From a checkpoint of a small image classifier.
Data: trained on rendered made-up planets, 97500 training examples.
Rows from block 9, named by matrix and row number. Each number is 128 + 32 x the weight over its row's rms, rounded and kept within 0 to 255. All counts start at 0. Numbers have three digits each. After the name is the row's rms in percent of the matrix's.
# short0: shortcut pointwise conv, stride 2 (model.blocks.9.short.0.weight, 288x160x1x1), inputs 0-79
short0.204 098:117133156115122136153131130101156096157097130167096135108123144083112121132117146115195122116100126090097105141073159078171044093147054149122169138143126087085112121121133146126119093092083159153107151032119089136087094119097111123092142073
short0.205 095:098188120166123134153139110104136198129174133156121144126100052116173119154135116138103120170147149139143142109125116164154152123138166144208160108124161144052212116151135139149182125209043160126172163074165127116071111166154122124123131122
short0.206 101:121142176140120117124167140084158143075131127124118147126121123103156158158089124174081131140127149012134177157088052212145161063113119145116072062117117127141095136126125142099079138149146135115025103158106110065133102036143137153147147152
short0.207 102:102139175135105132149113119104129152139137147095122099129159151139070133147139136128178113088071093089090145187092162125080088113116055181125149137113099151090132167098128134134099164142124101149107157137102095115018111104078170162182123133
short0.208 092:122124132148129148153133135089154128143139125170068159126156165113087124162120166130194137141092126095094118143104130122152111152163069154110153140151140104100125122086132129136125120120102147115126180048106095139068110109122153127121143061
short0.209 100:066141120146159106121131125117065123087089165113069145144115086103138124100152110164096112178104096085141179130084099152103153107143109185140126120113119154153104137150082103133079113120063077109084096167118165120176152103155146131206085150
short0.210 101:164152194157124069150075162174132111168107131130143079108069060166057072058125097095168092103110139102124093189101193089151142100102140157083131104128133161139115089106157163113093090147080152143094176095150118098093090134103091154107120141
short0.211 098:127139138137116155095142122132145149127104121133070147103188174133091118150103130156169122081088138109055160181129124149083131102171084130138150158129146112088126108084113085106143146105105110096129143096126116141076155112128101137170138110
short0.212 100:073154146101129112133172113090174145098153157096071103169121177102117165157071174151118118142084141106105163102139106131147141132126111173137113095187102113150148146136072161138147161095148119092104167145140109093106129122094255110130131144
short0.213 095:108131144236141158118185137151123160090137114129110189143129130165148115085120105172150142147088101114156130092101084167148147110128117181131079132126155153134145143150094103134125164153155137166109147147122044108146155114116171171160135109
short0.214 103:091156182071119171148107149115178158086102128107095117125134101067097177130083113134110132092138190150136173169142135134163136166117143141121183053101157151126139123097161164094096112137119115175137086132118166127168118134144105085172101114
short0.215 095:053091109173134162128135140082148194110083138152098123108155158160147130120119157184155118194096158141105073105168117160121069183199094123141191123125158099135142146178123115168158186143155134108120132141108073133109107121099157135171153210
short0.216 094:183115116144170165156127163151100129206122144148151079095107124169185046080102163070151134102117120097034109166147119154135123113067131134136135109136103104108126068109121121111138138077096115132108125132105111070110134109130166191152166104
short0.217 098:120176131050133151181116120100176167087185121160087140116099125136134175176102174132108141107174176160151152186163137139180135159138161118139193120151181170107194140120161147104115125161143125194179143040154156152099114150155119139159129107
short0.218 096:068099104153107114129109139127109123130121164108089175126119110125156158088154186125168156154111108113211124131108104139113139133159052174109165156113162117169131212130122075147112176125184104108123132138091147194170178121149165121149136163
short0.219 104:128093106184158091137119189063081097196074111160138174099081170157116073172135104121160104169111125099138133106120111111153064107124126144150126115082142084128069189110107145143103154118196056130100200113126118137129176114117104147150135120
short0.220 096:101141134178136106097116175124145172089143114140127130078099099146108163050120064129066126117156135136094140160131084216134146105160113138091122060105123110169096093161136137113097149150115158190086154157149080042141108119130209113111093141
short0.221 097:132162112116153094188054095142175143141103164139119101124090076121128048131126121139119132103166179136111127195143153090154152126150147184134131117119137143138124088208117087192149160113098156070174122120178148160132155164146168119063159146
short0.222 098:144102146163169139110196130180108094164175163124121119117139109132102122068145133114065115119138103144086118094171146132110162144104186138152144082117140117130045156166151161153127109151115140090128090136169147160085155114097127110084069118
short0.223 104:165131110123141153117074133150099140175177153094162143130121054157146148150169126075125171145161086183141099126130144069149187160101146100154177184105160133144143137150162125177168105181064150129198137141141146138097141175111089160092135154
short0.224 100:122132087121156133125107165096046116167107118130097134121084173095104134204098145185101143118182120105083138085131092154159125185113141116070154126125144111129113103191118147156146108091210132138098108151142100143110138118121096105167160162
short0.225 097:044106121154207161117189102134136141161185143137111078127198137162138124138105187131107116146094076143148129113062138098163113154114116150168135121159146141206112175171160157119145168145124121110124061209125170114147116094097150141146168164
short0.226 101:124113151130101136123127120102139145131149108143110130148115124183165099137110133139122097144136111126151061119129114113116092095159132106079255135125255120149114138141139122134122147129132130137130176147157130110091138104119124173100141187
short0.227 098:046139127206102148127129142119126166100103109166093121140097103154163073117167087117068121123185156119148138059164120156149117043144182207093137121099181139134095161141136163155134146150076096114123135144183159166097131123165163065089100153
short0.228 097:082177128183104095198116135091165145113101104152073114156064105142158062146137081112088124132191174135126106056161121129148121058144185179122143125115180164094129139173124144181136137136110119084151132122226141157098130147145125088054127116
short0.229 097:123083147065156106107145123138116155168221149112094079097121165189082112126120137065099104136123104131109135116123155132159149200120162074103150064161126093138104123177103203148156124108155167106137106151150115104102140156099159093096085097
short0.230 104:074176112119080133159126109128071146125114138156127042160130114043179094167146144146097148118178136161124140070113130117166136129117154152182031143086036123112130132159127149154152092140065137057155068153156178156140127168126147103119053097
short0.231 104:134133165118142078140172124124130149116138169118124138175109139129141143139079154145124131159090151000087155133124070194184145071083112134134106090140106107148077132149122131136084162138148163132000132135104106049131093039105139167155131131
short0.232 099:095212125173126123217136159125176166127174117193083145138096134155149132183126116150119140126146163119172149158128134151191145091120189161134155103155165203070173135152141155148128173201124100120127151097185150078111127113160149114118154123
short0.233 100:131094133175119117087115097163137119157149158092247150084095081147080112079151105184165211125125083108137124162138105168101176087134105117083143089114119124124083140126143117118088096161114132128095148128133128122139112105116147179136117171
short0.234 099:070075176176140044103127175107111145113091105137120095079124163139148155136133103152104113138137111123153029144133158114136097087138115131145199087085192084135056204162157117149103169156148122130111118139155125136106109114081130141133165205
short0.235 099:116097101145143078131112135114123094102077181132127155113087081128154125078129153117133105161098120029140110116072059132123054111138088120126118127095129122163107154090111102129089167115153077105026134151074129080152119078116112117166144173
short0.236 103:076151169128129135130145100151097139079139101089103183142140170058144165178140125155084127167150120084141170161102094175085166099124125138108088092180133112115108119126099116119089094144155157140066130113115096107131130065156129162124123099
short0.237 098:119108082091078145086125087096111135172111102188102103059162161106141140127112151127188114115116136132133162168091183138129102106151112122140108154099070107139102135152149068107111080124088164132126138062120172099115102112149150066141071090
short0.238 102:155107175134130114099104150168130099191121117153152099141146193122085123148138135163185122113133132123145110100149154159124164155138140100106179185180158121128132129120150211141162110103171122141121147198125087136102150136112117156206133149
short0.239 102:085255149141129120255122134097171158091125102156039129144115122106155105137126109132080138132161195118123166131150128142170141077130179157133120117138135222115149128151146135136140111097101128110132139133177156159112102131160116086127100107
short0.240 095:132115129125150127091139151107171172085168106073178158141125122173151150138224125119132117185144164143143088113130117144161151153142100098108180168097173146120170131127153131164166140141152102166172161070112062128134097176107147156099129144
short0.241 104:079185102125111152165099069148118149091111090158079083125140174021154154186136149162086144112140142144110199142113106141157150116114110160177025147158031119140129129125133164115138094139078126095126112156128157127154115148150178064136033126
short0.242 096:171148105121153117116106121180113118116176091182160070086117086122115139097111096155131111096085104089096107169064157128106136072133077130064130075122127160120101108136176145094092108195076118139081132167101116076138082088135116145154134194
short0.243 099:131144156080120092124145167076174144058167073093153127121109147107145225143187130125107156160175163135138135154130105124135123141109124084153140118101132149134183162100133117146122150141161137225154148097104118146144116187141170121140115096
short0.244 099:158120118082081098118136090139130122132115119126126149096132121136136149110091130106062127095128167049124167211152096178124151053107105124136128104124067123121088148095162120084083146143108151104041102105062169059130144054160151183127115168
short0.245 097:126116098111094091096111121133127093076127142135129154099110147127164111163129116176102152159132123051128152165145082142127145081078137139067107143134105165115119125050138092087053139153180079130038138145084134113156135094166085113117145138
short0.246 095:127098070104110117111088108147126123070135114164063137123123080099160129118125133121167109119093119117144110139057081140135066103136095150073099168120148107108105134074072062076089176124096110154084134091048122147172123124148117097089143137
short0.247 103:089210125130139128211147062123137160104122132187090104144128122061158103177129152165092137069167185123139160140121162152200156088122178164170090145131090153082136110133156158133144127132112125055147112121161189133149129147153177098143079111
short0.248 101:052121142125067148084140169124103154104143113119120040101156142079152164120090174131102148128113122150086102134100132129140114152112126121144103117135077132147146149227176098163171130129104217124127074155156131138115138124078108099074104197
short0.249 099:145138147110129099101136144077165142053129052074166127112145140128163234141204139124098113159175137137116129142132142116153137146112110069123133119092142154104149159115111084148125160123170112213171144089109107134141158179119139136123115108
short0.250 106:138137065088127148101168112154094131164157163100134142064159147119107116109085166118108146107057030132085135179120151105118131144170131107154092119163130109118115097131161130091161109173104145142135098128153132146138194108117097119086100120
short0.251 096:092216125179125085188118154151154151082141134153095151143083089104161078132147110135051140149188164129123141094130113158145144085144176169152094100139125187142153074164118141162150115152102150116148154139199136113101100161147134089096098118
short0.252 103:154122101093139130090150108154114154150168173143105130082159159160053122146105190086101111107123111122096126154178165167152187158150155090105165139169132126116104110114153188120166132138148122142139126134154110137072175145113114084102114093
short0.253 107:019173167126152183134168119135154175070148164150046125178142150095141105167097153179091146122104183121129198148131132164162186156117117198130106123154119155126144120129123191125142135113111103065095133191134145118144140104163195082173109156
short0.254 099:147063086157138094120157055124043072192101147104163159120094065143114096043166119140140144177091082087153112144131156093110114097160088130179146149116177090107038189123119124153106144154091102128088101136089161141141166094133122167155105124
short0.255 097:073100121143090117054147135073125165090144099094179100101131133124191159111163142144097140198135111152123089127096128130143128136145118115123177104129162114148124162217126100196163141150102180171141117139157104111111122140112147140073099223
short0.256 096:041198149119111168179122123109135227102164121109099159136111111094147110165105128142132129128113159143136155197145087161136164139152149121156184129143135199081232101127140149120197089170091124094160171094144123140104109139150116127134120180
short0.257 101:110163111111131125159065178050157146120142125055144134104087122064111174144166110139120132170182139141149169120120115113132118152103107117156120076072116164088166126124106142162108089146142122192137114082112105168149116155138141105161141111
short0.258 105:137136125099162147112075172134126080144076119165105072150118128073103144141107153126077125095143164139127146121121092158190095149106123153088176114078157094153106176160170148126098162119134093105111008203141134100126119090081146097194142176
short0.259 100:120147134114146111136089198132145185158162128143123092132069119067104115126139116145135145145165173146134163159083112151178134102106118120092143047047073113116138084139158182128145113191168094129122071114109089079135082135125091113090160157
short0.260 101:105047119159165130083146154050113155157076112066196155082135145132131137130153128154090145154114126140131039160121122152122122154119095131154210128106182094168120167175146096169147157134154123161139088147120045145141155135083177131129137185
short0.261 104:104148133158169108112156129152173164169159102138107118067161114162124137053105085162160132154098123095079141178095104157146140125151088145090160106126112150201129102180136117145128131118076161141066146171131092031117083086135171184197123179
short0.262 101:161123109059135135119134164132109164185111129160102101093094118093099122138151168123099110085142167143120122167154136186175192154143159084165146114137095096131097132185168169133158137165126151144146078087151164149121174171098112099152090147
short0.263 099:127105106124171137110112133111116069147049125148111160140138104122116091059142127139099091145081102118134121151084152141118087122151145165095138152112144115159061138144100079128085143076114099094093100137128179139186152087206123059129150134
short0.264 099:091143166166139065089097120149154143136147116116150104081066139122117180052136077175170148158111092110109141117106128146127122065160087136091123066123090128149074137187141138153078111155094180161071128140127105078132059110122214154138104139
short0.265 106:086153154101147206133098144203113186126186165085116143131171137157116139213158117139124168142134107164157140089105087135139152176132131099157192186121147163135205135123161170150171091178139127136182168124118133149109120165050137139132149172
short0.266 097:079107169134111136125134104112136159115139137149150089131112106146204144130103138103150103162126143157148037147114158120122104097150128121094255127147255107107111140148145165123138135149079144145152118174148110119112129132106142171118150195
short0.267 099:071167103121108152158090158163127191128157151072116139068132189122122130201139121159119167141144109124154152106157086156128141123172148086133206136151115195125226128116157148153169090156174104119138147138140128150078116132082167141135159181
short0.268 103:102154141069093161146145017122143174097129125170099036111134136075164188150103170133084131076153160139133162155140140135136139123126136112136126108120095146072146164092168138065145125146068092127144078107103200122128104137140176102161044104
short0.269 094:186158135142118118177118088092188145095110084165119101158101159172141173151067104148122100081156152156144109090182115120133084116145136125097174136134221147129147141113155152100096141126164095183167158080140149137097132138114133144173117097
short0.270 103:136119155096151136128046203122141099118058106168095132169142125078055123132110121094101140093154174120096160122129094178165098121127119162079126177047090108131097135146178160142071129089144102137087037160112132174102109107084168052167148174
short0.271 099:061162148103126165158098107141176242106130157153082127115144133108181116128122144113132088137104189153068092107121109137125127133129148084155157131157127149055185105121099166112196133094084115110159136096150108111116077184098144104098126140
short0.272 102:109106131160121091111094093141122159112148132178138132036071112169152138086129094111118135117141133046154173173129090153134130057117117162114144079102141130148073134132151108096074161162113074081046118123105166081110089052144145184072063143
short0.273 096:073119118158140111144140112090133173092115111060113161148085081119178156081135154171130159178125165104172125134066093137101097119168093183139132166104172157160121173158122101170143137130108122122141133132114118162201178159153129102151104163
short0.274 100:123133156106157170141162162147087119153084156033132184170101110089110154088147096109102102196066107069129162155113067110041144113125081148166148162077139123144118162118074115143114106087123131117064138157104110115146145070147127153191143171
short0.275 100:136123114142134164150131144117143177129085144087176121140140129171174121072098126144149140162096139101041124158073114163132108096171084073125166097097138154154148113093150115126141134109172121121098155154071061080131157094116173196200146164
short0.276 108:114098157107155119058142137128111126171198149132149056143163152150125130122135121113196122147115075140130147114118168089130160143108120105123172186141143114121133141163142155171125119151117169132139181178109126107096094153054191161170128158
short0.277 103:127143183200153111101153089140130118141159140125198098093091100136097157097132081219156180149097090095130120132134114166108148057125114136112125055135135169134103138132143121143081106177077146119075140135149121117135103082107174141146124141
short0.278 107:146138144056136162083139142151195147174105101173155100133183128068117115058097196133144147114113199127159148165131100130176098125160089105096151167111111127153134087164201159121158175140075128111100092187097142108124140068128167118189135150
short0.279 094:182155145178141053139108144127175122190144097123156108106103097163137114130111100135188155130113138075068134163101137174153114107085120108082155075122100136135138075113125105110111126127168175172080176165125079065143137061119058193144176103
short0.280 098:167125148146146109166130155170116130207136156107176108104105064176131084073152119094161138130125080099068059191064143146114115077100122139120143077167105158104104072095118079124100139143115090162108104104126101078141141120128113225137184111